A small multi-label image tagger, trained from scratch.
Model: 6.55M parameters, 32-pixel images, arch resnext, activation silu, depths [5, 5, 5].
Training: 4500 steps, batches of 128.
Rows from block 5, named by matrix and row number. Each number is 128 + 32 x the weight over its row's rms, rounded and kept within 0 to 255. All counts start at 0.
# short1: shortcut pointwise conv (model.blocks.5.short.1.weight, 384x192x1x1), inputs 0-95
short1.238 [126 138  95  82  97 153  89  98 139 161  94 159 119 106  94 160  99 155 105 117 107 113 112 136 134  84 125 165 111 154 144 159 101  78 147 135 171 127  84  86 138 138 123  95  98 126 113 140 116  84 130 152 135  97 121  83 119 147 129 127  47 116 119 129 102  82  82 198  93 156 102  93 116 154 132 128  74 137 154 153  84 140 103  43  71 102 133 135  88  92 171 136 127  73 106 109]
short1.239 [140 144 139 102 114 150  73 128 151 112  64 130 131  93 100 116 131 161  78 110 102 154 103  98  99 101 131 112 172 124  77 103  83 100 127 121 118 124 144 148 171 158 107 119 102 118 122 107  96 146 142  78 166 136 151  96 170 125 121 143 183 107 130  84 108 102 143 172 147 123  94 119 128 128 139 124 105 141 111 159 151 164 149 191 180 117 129  55  94 136  61 133  97 109 165 128]
short1.240 [118 136 115  92  93 166 119 134 150 106  86 105 105 118 148  73 104 101  62  97  95 105 121 139  80 147 114 155 125 104 144 139 148 138 119 151 140 147 119 169  58 126 134 137 152 116 125  93  80 123 151 168 127 151 159 145 167 114 112 174  54  69  87  84  97 156 102 149  44  82 105  91 146 102 119 140  99 134 167 142  81 193 102  81 229 113  90 118 168  97 135 155 128 106 115 163]
short1.241 [140  81 122  97  77 130  89 144 108 116 125 105 126 133 127 134 157 143 168 162 110 120  57 131  85 123 152 103 101 112 177  91 111 111 111 117 137  92 138 157 112 146 147 149 151 133  94  72 165 108 128 163 159 140 140  68 120  74 178 183  72 122  99  85  90 138  38 118  62 143  88 106 128 140 136 112  58 117 125 120  99 104 166 170  85 103 106 145 142 123 130  59 139 182 120 144]
short1.242 [ 92  32  90 128 110 166 115  90 130  89  94  92  85 150 123 110 145 116 122  75 103 149  97 136 128 141 127 135 108 106 142 107 105 144 116 119  57  98 123  86 115 184  91 131 166 109  90  83  61 114 154  62 129 153 142 151 133 102 126 125  78 161 116 132  73 111 163 187 127 171 115 138 122  59 114 147  96 132  86 136 173 151 105  74 194 166 133  71 124 131 138  92 127 125 138  89]
short1.243 [151 149  78 106 115 124 181 124 161 165 140 124  96 117 140 129 150  96  84 137 157 120 108 149 120 102 127 147 120 129 176 203  97  98 148 141 142 137  77 157   9 197 111 140  93 128 172  97 165 113 126  90  89 154 151 108 160  56  87  66  61 129 107 174  92 126 160 187  15 134  65 123 151 135 170 128 100 156 119 138  44 114 110 126  92 143 170 131 153 114 193 136 121  93 158 149]
short1.244 [156 148  89 137 136 128  82  36 160 122  25 131 147 162 140 143  84  87 100 171 150 150 177 120 138 113  82 112 154 116 106 112 131 132 155 126 177 146 111 168  57 133 173  94 124 183 111  87 148 136 147  85 131 145 140 159 138 115  79 138  51 117 117 114 123 131 123 164 135 127 147  79 118 136  54 127  32 142 113 174 129 126 122  90 137 134  85  88  33 174 106 168 150  85 144 142]
short1.245 [129 148 133 119  82 132 134 138 158 149  89 134 108 155 105 161 149  96 101  50 148 128 108 159 130 106 130 132 108 115 134 159  83 146 142 101 126 136 131 154  78 141  87 161  66  97 161  99 109 107 117 128 128  68 167  85 136  74 148 110  79 137 101 122 113 122 159 156   7 167  97 165  73 146 156 110 141  98 130 157 123 232 147 114 139 103 165 121 184 103 148  73  70 125 116 105]
short1.246 [127  53 122 128  84  82 107 182 162 148  96 137 113 116 139  98 136 157  81 110  87 104 174  91 109 117 105  69 124 111 112  42  62 105 150 113 154 137 117 152 121 127 135 103 106 102 135 126 119  64 127 151 126 118 118 127  35  74 142 147 153 127 125 110 118 111 121 130  99 151  45 170 108 103 172 150 165 160 129 146 119 187  62 143  97 127 143 106 116 100 128 143 151 145  75  99]
short1.247 [158  92 126 106  77 186 121  92 156 128 101 143  90  99 127 133 136 130  89 126 116 117  94 156 139 172 162 135  92 118 105 156 138 142 153 148 133  73 114 111 121  97  70 111 134 119  71 124  86 142 133  82 150 121 109 176 159 121 125 108 119 147 140 115  95 215 175  86 188 125 104  85 124 106 122 169  96 144  88 148 124 208 209 147 217 133 141  98 152 126 138 155 166 136 107 132]
short1.248 [132  92 136 135   0 170 120 124 123 159 113 115 111 109 132 134 125 132 123  83 161 129 116 114 121 142 143 129 141 121  69 159 117  60 156 119 141 165 144 117  97 151 107 126 149  94 142 148 151 127 132  65 111 147 121 130  85 111 110 174 148  68 136 137 114  60 166 144  86 109  92 160 126 116 147 154  85  54 110 168 135 200 129  95 132  67 123 105  92 114 134 108 138 124  97  94]
short1.249 [ 69 130 127 131  93 176 100  67 114  96  67 135 129 151 108 108 156 159  64 141 161 116 147 124 157 135 190 130 107 137 107 100 117 135  77 127 153 106 146  72 132 168 150 115 168 116 122  85 190 111 139  65 109 143 151 178  99 138  84 147  99 155 115 108 125  89 109 213 135 191  97 126 108 102 163 117  94 152  82 145 180 163 143 124 150 173  77 102 129 135 140 119  98 128 123  98]
short1.250 [ 71 114  59  41  39 150 134 108 146 136 125 123  84 140 114  48 128 136 158 115 157 146 164 123 146 110  97 152 125 114 161 144 125 140 139 117 151 112 146 143  97 118 124 107 133 110 143 109  72  97 149 115 152 112 149 162 183 122 115 126  88 127 122  94 104  59 170  95 121 174 111 133 107 130 120 109 131  50 137 112 154 135  88  84  48 100 148 135 127 131 171 138  99 115 114 121]
short1.251 [214  80  56 190 141 209 108 138 137  98 116 145 127 103 114 174 159 137 124 146 134 117 134  68  74 155 128  91 111 108  34 110 123 129 116 113  40  94 132 104 104 118 113 184 119 136  71 109 126 132 128 139 173 128 110 150 115 127 107  77 122 136 146 150 159 140 125 126 149 144 183 106 134 121  80 115  96 133  90 175 136 108 187  67 163  93 144 131 137 121  69  77 155 150 168 159]
short1.252 [117 125  81 150  97 136 141  82 137 115 143  98  78 114 119  49  97  91 113 134  76  79 151 127 113 105  93 138 108 115 154 170  95 157 120 121 150  82 111 145  58  92 143 107 124 132 116 138  46 129 128 143 125 123 154  63 163 150 137  13 133  85 120 124 166  94 139  60  57 109 113 120 132 152 127 128 147  93 151 139  58 120 132  98  45 173 131 133 136 124 156 184 137  81 135 162]
short1.253 [126 122 103 128 128 148  70 135 136 179 127 138 135  69 121 160 143 183 153  79 111 100 123 149 111 114  91 140 127 133  61 137  72 102  99 115 152 169 170  96 152 147  48 120 140  69  13 111 135 106 180  91 147 103 164 118 122  92 130  97 108  87 119 133  64 112  86 149 129 167 108 105 131 105  25  93  77 116 113 157 144 137 142 168  91 121 138  71 128 114 110  73 163 166 115 116]
short1.254 [108 110 111  90  75 124 155  97 116 121  84 108 132 147 108 111  90 120 155 143 131 115 131  93 155 102  66 126 136 120 140  82 142 137 122 136 157 124 188 146  83  58 108 143 111 124 162 142 142 109 124  97  98 160 117 147 121  85  77 189 109  14 109 105  77  74 151 134  48 107  75 139 128  78  69 101  90 138  65 121 184 182 128  91  70 132 137 143 165 153 131 141 143  82 140 100]
short1.255 [181 109 132 170 100 164 138 135 162 182 133 134 165 112 177 187 158 156 115 139 138 122 150  94  87 131 124 100  96 131 120  49 111 134  97 140 145 182 178 116 161 137  92 117 155 105 125 168 155 112 137 122 173 136 124 140  71 110 160 155 187 140 204 118 153 142  70 134 161 121  95 143 149 132 103  97 132 111 120 153 167 194 220  98 100  90 156  73 118 116  90 131 197 142 153 112]
short1.256 [ 91 154  92  33  95 106  98 117  97 129  76 141 137 136 112  89 113  96 121 128 117 121 131  91 162 118 154 120  42 128 120 134 169 108  32 115 114  89 153  79 131 165 133  81 181 110 136 143 156 126 149  87  49 139  95 156 129  95  81 138  85 123  82  63 133 151 104 155 141 134 105 138 145  94 137  97 167 140 116 145 150 147 116 152 139 137 116  98  98  97 134 112 107 149 110 130]
short1.257 [108  77 123 137 110 170 112  88 147 174 132 145  71 135 137 164 124 151 164 112  83  88 118 152 122 124 143 117  38 138 111  93 147 116  61 110 172 160 104 136 128 139 168 163 159 108 151  34  95 136 163 127  92 142 149 101 142 152 130  59 153 155  52  79 141 136  39  95 133 169 167 130 132  82 168 137 110 107 116 132 142  97 142 155  66 139 145 136 134  93  80  58  71 113 109 124]
short1.258 [125  77 126 101 108 122  95  61 115 145  96 146 174 144  70 156  51 123 118 160 152 155 128 110 147  87 107 128 154 138  36 125  89 179  65 113 154  89 145 130 119 108 130 128  99 150  96 140 142 187 115 107 122 106 123 127 134 153 149 156 128 110 139 141 124  94 107 187 102 145 119  34 121  50  67 157  79 150 153 149 123 154 113  51 142 138 153 120 119 149  87  96 136  79 102 154]
short1.259 [178 163 105  98  69 127 154 126 113 117  65 128 132 146 127 122 126 105 114 137 104  98  51 124  62 113 112 155 112 155  42 154 150 140 146 128 112  84 134 126 117  97  80 122 105 119  99 143 149 130 125 119 126 135 131  97 164 151 100 119 108  66 112 115  60 116  71 140  15 122  86 146  98 129 116 161  71 108 102 114 104 191  85  79 146 132 133  97 136 130 128 192 135 119 124  92]
short1.260 [123 167 191 126 104 128 177 167 116 139 102 129 126 147 168 131 125 134 137 114 121  94 114 111 106 109 104  92 153 116  91 118 122  86 101 126  93 176 186  94 120 159 108  74 116 125 117 135  92 129 136 113 166 187 169 148 158  87 125 162 150 118  99 119 134 141 117 162 116 127 105 230 114 159 114 111  86 104 158 139 156 150 107 143 112  80 157 128  86 120  86 112 174 146 107  88]
short1.261 [130  60 117 130 108 202 105 170 105 138 120 113 119 120 106  98 132 173 171  97 101 129  47 120 102 150 139 127 152 150 195 185 123  95 114 138 142 119 114  62  85 126 119  82 116  92 115 121 142 108 124 136 144 123 136  57 110 151 115 147  47   7 169 111  74 131 112 172  96 137 120 131 109 102 136 110  90 116 156 108 147 162 184 158 165 123  89 121 139  98 180  86  94 185 130 125]
short1.262 [ 91 109 138 118 109 144 126 110  74 112  92 138  96 134 127 161 142 122 125  83 133 145 153 103 156 152 213 112 103 120 115  84 145 156 109 122 127 142 139  71  66 163 146 125 134 115 121  81 148 117 138 104 118 178 115 164 121 128  97 123  90 151 115  89 115 103 103 125  59  63 101 111 141  96 169 127 142 113  89 136 171 127 131  94 155 131 104 100 136  55 169 133 126 156  98 125]
short1.263 [133  94 139 114 131 123 116 144  93 161 135 187  50 133 113 180 111 130 120 119 129 125 120 165 166 153 123 122  71 123  90  86  81 171 101 127 102 153 103  87 117 144 120 156   0 139 114  62 110  72 131 117 133 131 118  71  71 116 136 147  68 133 106 156 122 103 103 186  37 180  95 120 135 123  89 142 157 110 144 135 141 167 150  82 132 117 109 126 140 116 149  51  89 151  72  82]
short1.264 [141 122  85 161  65 138 146 136 162  33 128 130 173 106 159  48 147 151 137 109  91 139 125 121 125 138 122  96 160 127 173  96 142 125 114 142 105 154 133 166 115 129 115  91 156 111  63 193 201 188  88 133 165 121 113  96 153 129 160 163 125  99  95 174 122 166  84 150 118 128  66  95 192 203  93 123 125  77  98 112 106 117 149  97 186  71  89 139 156 155 106 132 192 130 182  95]
short1.265 [ 70 166 110 122  73 149 121  93 163  93  65 140 132  85 139  17 169 122  70 151  83 138  84 180 103 119 144 133 147 117 158  89 133 157  96 130  95  41 108 173 143 141 127 151 136 131 162 136  73 106  90  99 117 132  87  84 119 175 133 146 114 124 143 171 104 137 100 116 153 112 147 112 144  84 103 119 142 148 131  84 114 138 101 140 143 150 124  84 167  78 110 157  81 101 150 149]
short1.266 [181 123 146  85 100 148  71  72 183 133 128 147 113 134  88  86 153 131 127 149 113 114 125 116 141 142 120 101  50 113  96  67 135  94  52 132 108  60 113 107 121 106 125 113 155  97 126 140 133 108 129 107 127 130 116 140 106 131 111  60 144 124 113  88 158 124  36  60 176 117 139  97  88 142 154 117 148 163 116 127 139  77 164 179 148 113  83 107 139 122  90  94   0 129  80 122]
short1.267 [116 177 174 161 103 114 152 128 149 130 109 102 124 180 173 130 104 116 157 141 172 135 145 157 143 119 112 129 126 125 112 154 135  13 148 133 147 180 141 114 100 150 155  75  73 174 135 130 172  59 102 140 139  91  92 154 103  92 120 136 129 125 136 118 138 119 133 187 105  68 109 149  99 237 122 103 122  61 123 105 122 107 123 104 180 118 118 155 131  96 158 104 184 144 137 125]
short1.268 [144 142  93 196 150 138  64 134 138 145 146 129 136 163 118 156 177 127 125 142 143 158  68 187 156 124 105 127 145 137 182 173 129 165 143 114 150 122 118 138 129 170 144 181 169 165 103 137 141  87 130 159 169 102  98 108 125 118 140 163  64 164 105 142 138  91  69 142 122 139 139  11 123 206  82  98 131 150 114 119 120 128 150 172 102 132 127 137 118  50 160 123 148 147 187 122]
short1.269 [ 77 133 123  41 152 155  73 111 130 148  79 108 141 117  70 117 113 144 122 104 128 167 126 138 108 124 146 124 151 125 135  97 120  69  93 122  88  83 188 130 128 132  92 110  58 127 101 132  81 134 130 116 134 143  96 151 121  92 159 148 148 115 106  60  94 116 120 143 131  70 117 130 108 133 128  79  97 153 100 121 135 104  89  85 191  63 160 125 140 149  77 122  39 134 136 106]
short1.270 [155 110 140 187 106 122 148 139 101 133 118  77 129 111 153 115 128  62  92 110  92 103  78 139  70 119 107 140 111 119 167 118 129 117 112 123 107 162  94 151 104 122 110  80  99 116  82 124 106 104 127 122 106 141 157 108 102 146 104 115  30  86  76 117 131 129  76 132  26 100 172 117 112  81 104 150 124 141 115 142 104 138 156 116  94 110 132 141 123 113 165 110 151 107 154 141]
short1.271 [128 127 109 114 144 156 211 153 150 132 126 106 137 147 139 120 120 127  99 112 155 116 174 120 155 120 139  77 125 109 103  74 128 139 134 131 128 132 114 126 130 126 104 136  94 117 170  72 124  39 128  62 115 140 115  99  88 120 103 161 159 115 157 144 168 134 177  94 140  40 150 229 105 176 205 112 169 131 105 108 114 156 156  78 132 133 114 103 174  45 112 125 145 115 134 103]